{"parallel_block": false, "width": 512, "pooling": "mean", "register_tokens": 4, "beta3": 0.999, "alpha": 4, "grad_clip": 3.0, "lr_schedule": "cosine", "warmup_steps": 1100}
Rows from block 7 of a small image classifier, named by matrix and row number. Rows with one number belong to one neuron. Each number is 128 + 32 x the weight over its row's rms, rounded and kept within 0 to 255. All counts start at 0. Numbers have three digits each. After the name is the row's rms in percent of the matrix's.
After each neuron's rows are labels from the 100 images, of 14976, where the neuron reaches its highest value: "strongest on" is what is common among them; "colour at peak" is the nearest of a few named colours to the mean colour under the peak. Only what is clearly more common there than usual is listed. The data: histories of elementary cellular automata, time running down.
# fc1: MLP up (model.blocks.7.mlp.fc1.weight, 2048x512), inputs 114-170
# fc2: MLP down (model.blocks.7.mlp.fc2.weight, 512x2048, transposed), outputs 114-170

fc1.750 081:088127131117126116059116180113083130212037167121087154097161154200101163156140087150169149092138123124150135100086165085167143072107103106182134127129150149136116182101114
fc2.750 096:107145103119170091159109151130102061192135128123163138139113146152128166133113147142151210105106156166159120120072158099061154100118097125163142125200132074148078138097096
strongest on: 110 turns on; 011 turns on; 111 turns on; rule: rule 236
colour at peak: black

fc1.500 098:111171123129110151072092129116112116139184166139138097111116069126106093098128089131137109073138185126123174064157140075149110111139114109153106081123101109103172150123182
fc2.500 136:102136128133144138140079149103142093100111241147157144127117109145134150095105150120128152116099145100168152110083157097159188106137123110154118137157074092089100150158118
strongest on: sparse start
colour at peak: black

fc1.479 085:125174080137048189127133143135117108189145174130156093141201094156151121151131146126184147096132137095153105072134182158159038163110091140133144130147096192116102146128130
fc2.479 084:099128114104136081126106125154140139059123108139079082133130129095086089133145124099125110164126079137048111126195063060152156121095199138143159084124114124129097106176122
strongest on: sparse start
colour at peak: black

fc1.306 102:091117136094095163134165177199074137158115139211127116168128133119151089126180099075148098165141113148131160040094168091157133091124169102130171095085110107119083148093097
fc2.306 089:149102097140104141159157131146097183137110123107147153172133093170101156123121105084132117064116070167243111138110112200087158172185156100110168151128139173146145098104106
strongest on: 010 turns on; 011 turns on; 101 turns on; rule: rule 172
colour at peak: black

fc1.705 086:092138117121103119101044171110135119165154176116125134148154129156148132153138154110141139130151166131117168110103188115178142107145126103152063133104085099122162161108085
fc2.705 160:075141102078159160161045173140130032179138170101154164114084117117148171114098146097164190101138150122147153077058197080124174127124116108178103140198115097132069146110100
strongest on: sparse start
colour at peak: black

fc1.262 101:167098148189107110098147114150109143161123119111157135129112127167102117136100085122134169126115133155157131132119141159145190159116097073087085162115039137140074171129100
fc2.262 099:177111153159139150141166101094083143085092153077040118090151113075162187115105077108108160163119147035106168102147111081176112101149127122106161138100143157155149148107171
strongest on: 100 turns on
colour at peak: black

fc1.255 082:111105174124154102102117161124118104145180162129139109136176151131169134153210168158095187103112152069100141151134115130145120129152123058123079117111105105120162192094093
fc2.255 105:111107225111065104149146151093124082105106126122148158155134068154106135119135091137102135100125129081106147180138112173160106132140142088159166163094118152113151158114100
strongest on: 001 turns on
colour at peak: black

fc1.13 091:101214099114137130097073182138113107118081152130115158142127087125117163143130164214161169115162136174111159142141151098073114084128114122153108049126125135136118132123120
fc2.13 091:119066128097145096156091132155160102123124127119126159131069117136146157120131152118107201092080130108129118137085170063135183085079085123097096147179138131143084161095111
strongest on: 010 turns on; sparse start
colour at peak: black

fc1.213 087:101190089163100153065092183119082180160061172146099116122191101157103089134132108116103127116159139088108147055120131126155146120091120133144126110085150159085154143105192
fc2.213 087:100126158162113136141154170121163183113102220180159140099146106132141116117127154131156105181105135080088162146155092149163155132079118179196109137119082130084104102173136
strongest on: sparse start; rule: rule 192
colour at peak: black

fc1.147 096:090132170084107132075152111129115137147185176142090154147178177109192115123131175140117119130114189082093116109084127092158114075129159115169114100063103047145114166104091
fc2.147 093:085105091140109130160131153079137147115135095064150123112091098199106129148099068104117157066141105163162155073135105165083116186142062120129177155200106156116169114130099
strongest on: 100 turns on
colour at peak: black

fc1.29 147:139115125154115099142135164117082113163083106147147091132188167118119129187099137107207132061129120120131111113097156117116109138097071067096158076058103122138081137102135
fc2.29 100:071137127149182073162120199135114101129142123094135113134156118114178154122148153096126140138101118154124121138099128129091158141126086125164165179141149096082051067152113
strongest on: 011 turns on; 111 turns on; 110 turns on
colour at peak: white

fc1.378 104:109175109130119135109115101176139131158184173144169122116149140179123116133157157176136140122200185095105153129069145052134102146144101176180104073087149096108097156166145
fc2.378 096:137182107162165131157099145078124076159116169086192160100138164147174180121138118162157159115094147076129125122129131134134125208132071182118127091121110105115113113140181
strongest on: 111 turns on
colour at peak: black

fc1.394 101:142096145163079148105164123134129123141144180113126130159136121181102141151159118156109129138131135077122183117109145101172079118141100106157132120048077140141151162108142
fc2.394 095:122120126115065086150134137075099139106132189091174104122138111179036112140096104121093105151148140081138147107119130173136093174138123127089157103125126175149126131165152
strongest on: 100 turns on
colour at peak: black

fc1.65 084:147142132132085138102156122147137109121130144108160141145107139211151152131140147183141135103145123160161129082154116098139097142148078081103101150081089170158125128123166
fc2.65 125:092140108130159163044162066128100115148130082166112128077123214118151098154144096107180094102157165137197135110128146097150155093190121133063099117098114174141110121142156
strongest on: 111 turns on; large cells; 100 turns on; dense start
colour at peak: white

fc1.279 102:123126118085125156160083148144074168126154120156167137113092117141116134170199108100147195157138151128158152166150169127122105146122138073135105044138077108126143123135134
fc2.279 101:103090187057130117134125143122169103147136095184152105140082156151206142120124121160117155145097167173186117093136161147109103126088066117129104154209152136120152079127095
strongest on: 001 turns on; rule: rule 202
colour at peak: white

fc1.465 089:149130056171065158143177129155126121153175150145168124170135137177121159133165083125152110125193165118145118123060136075178057114158087096126101109056104132127137156147124
fc2.465 125:148140176164146094143138152116130087110164150115140086097173085108124146141132164144182067085114090105094140140163174157112092127160129144100138082150123142088153135126126
strongest on: 111 turns on; large cells
colour at peak: white

fc1.511 105:065106126128180148105098125135134115131150098127171210180163120178152188129097142227146132130147185142149141152091121069160174135177117150068078147142120129114091113081145
fc2.511 086:148086135125154185122111072121171203134092077104152174161091154089103128153095093107155126186119182129181109109075141095122114108159124130100151123133125145120128128080122
strongest on: 110 turns on; 010 turns on; large cells
colour at peak: black

fc1.542 095:098142123175091141041151103136141152128166192198135135117122094158143121141111097145177099126126137103119187126125177101203121101121143156113142105134127162061153153163134
fc2.542 088:136182108160077114128153090147090158081115200123132104128144116095129108136108102136172108161174129149148121103132100092124120118145156136090109117123131169102156163177144
strongest on: 011 turns on; rule: rule 136; rule: rule 168
colour at peak: black

fc1.288 097:153201125158128105103139187211105170143141146181111150175132097122138134112206094165108105125095108108124145148124157092140137074123151129160124151104130061096114156101127
fc2.288 140:218145104133122111116160114177088153186152145132136137131140148153095189104140087103147143116139104157254116137100155126103100085172120093159155094062120137160089145124127
strongest on: 011 turns on; 101 turns on; 111 turns on; 110 turns on
colour at peak: white

fc1.52 081:068113184107059090115136160124124099121144130131182121170142110174148143140144146186136142066089135134086164146174136136122139138121187101131218128126108174124095129126109
fc2.52 095:136074183177128128135200150062146069029101110233124110142207119133116125131131122150137089107136126088117101166144125122122131130157158119108143154087144156119110165118188
strongest on: 001 turns on
colour at peak: black

fc1.243 104:176158118120065122119107159110129128110147123154123140149114106121107089145138102158144146049122139103095140120157120079123075109116106098136184085110110178128139124149137
fc2.243 100:158131146135121150109118121115127138092097222121139098145121088115119144126119155141152151153093180088118151106142129090171121141105110141122116119143080123124098157194138
strongest on: sparse start
colour at peak: black

fc1.326 094:137178112142087089065119173122117138170145154136126149156141122125091092095165088182092173064200146105100173132075143082122100123111158106115124126068089077113094144104107
fc2.326 136:162173066100165189127079120210086191126139081127088133109171104113098144149142070081110163182178081184095123158135102081109145111091200111152144094136151112103169103126160
strongest on: 111 turns on; dense start
colour at peak: black

fc1.333 105:093156086137122124185126224184106140155145160179173141136140134166094108111099123181138145158186157174142081077189184092110125179140129102096157079142123085138114146116152
fc2.333 111:159147130182129145116165165145073168074123143120106131130128100146096151122178142105160050093078098163171098134197101102115131082101135140127127155138154173133149153127106
strongest on: 111 turns on; large cells; 001 turns on; rule: rule 131
colour at peak: white

fc1.338 099:098157132139135156154129189107100140103129144170195131132113105137113076107116117154097144125174174134105149128163096103157075122122144117125110095126129117102111119111162
fc2.338 094:206173151134088178122140169098122122181111094186178102102130108116136161142167114169095071159169101095060176197147102147100105140047151098094194148145178116125191129092111
strongest on: 001 turns on; 111 turns on; rule: rule 130; rule: rule 194
colour at peak: black

fc1.53 091:157150103218111171144121162144124206129136106115164121142093151122144141111119110147139112094097113113155146130137115091135145111109111130156177094112129090137155104139157
fc2.53 102:190130100073126188085116099174152144145160101125105124090126113137123155114136096109110120173136069173140129120141099125117158145171195104116103135076136149149127132124109
strongest on: 011 turns on; 101 turns on; 111 turns on; 110 turns on
colour at peak: white

fc1.566 105:114171087147158109121162162170152142152095148095136158128119145136098113118096092163125136132199197187125111092134117073119151148141078140127122098120146128077101096114182
fc2.566 093:139109085132102118085186119041066119121076161094143100129200134125134137151158149156148096107137059144171069153135118159102116147106060128109149124130098103162072169087126
strongest on: 110 turns on
colour at peak: black

fc1.398 096:088099147098123171148094135244115118130173119167118156146148114185177098090181136097102141145148093158069110131116110034140133100176170122155096128116101102068056092141153
fc2.398 079:155149083174130120165105176128123199183112120115132098102119137097152140089081117143161164111109145137162100075138117118110113160147097117126153136118180145111151129149138
strongest on: 101 turns on; 010 turns on
colour at peak: black

fc1.487 088:108164085123091129152089187132150145183088190138147108151107116171179109164150151143202160099122157147142135094112178147140125130128096115157127074158105129135154139154145
fc2.487 151:100103133106152108141080159101111031135146185094188154121087137139144167133126178112143158108149165089155177113033183095140211136136106090121065135149087086142066172110103
strongest on: sparse start
colour at peak: black

fc1.42 089:155134179112129124117120090120160115104239119113152123155140180109199170139203073153113168078109171045095174138156146092147092118117108080116102087071082139119170136110076
fc2.42 082:095151145108152076112140147111125161166091117043142108158118159148093111126148082141115104127157167176066116129058155148123056130089066135152119110106149139215141086088078
strongest on: 100 turns on
colour at peak: black

fc1.412 084:078113144096221092149123155166155167127113169193109187180151130191148109127088132153074140154167134173116096049125174115164134070135134152161126120107068086151102102126106
fc2.412 094:131141129188135158145078194200096150114134216138157105138097121097188184097151109110122111130100135118143124102060161141188125086140120157104179180117090096069119101175092
strongest on: 101 turns on; rule: rule 164
colour at peak: black

fc1.547 099:159119094156129215049149084148105092158097149167142088155137159129148132209105110092150143111149156124150126097090134096144105162135123054132151037090089125113103111131135
fc2.547 100:118112125146132152125160168101170142127114112143139074171128141119075079085151153121084085136139101104063151154167134136153145141097155100145190084127112150080155099125142
strongest on: 100 turns on; 011 turns on; 111 turns on; 110 turns on
colour at peak: white

fc1.238 092:154110146185135105140155173133050147117124120212179126173148063163086122093148103122124182047109124112141105138101101120120150113160185113103130147105089118104070164096164
fc2.238 079:181081168073094145092140112143131140107152053179115115167124144114141194110172104116103093148131118133194174183105088159108071089102121162109147129115124090113153101123104
strongest on: 001 turns on
colour at peak: black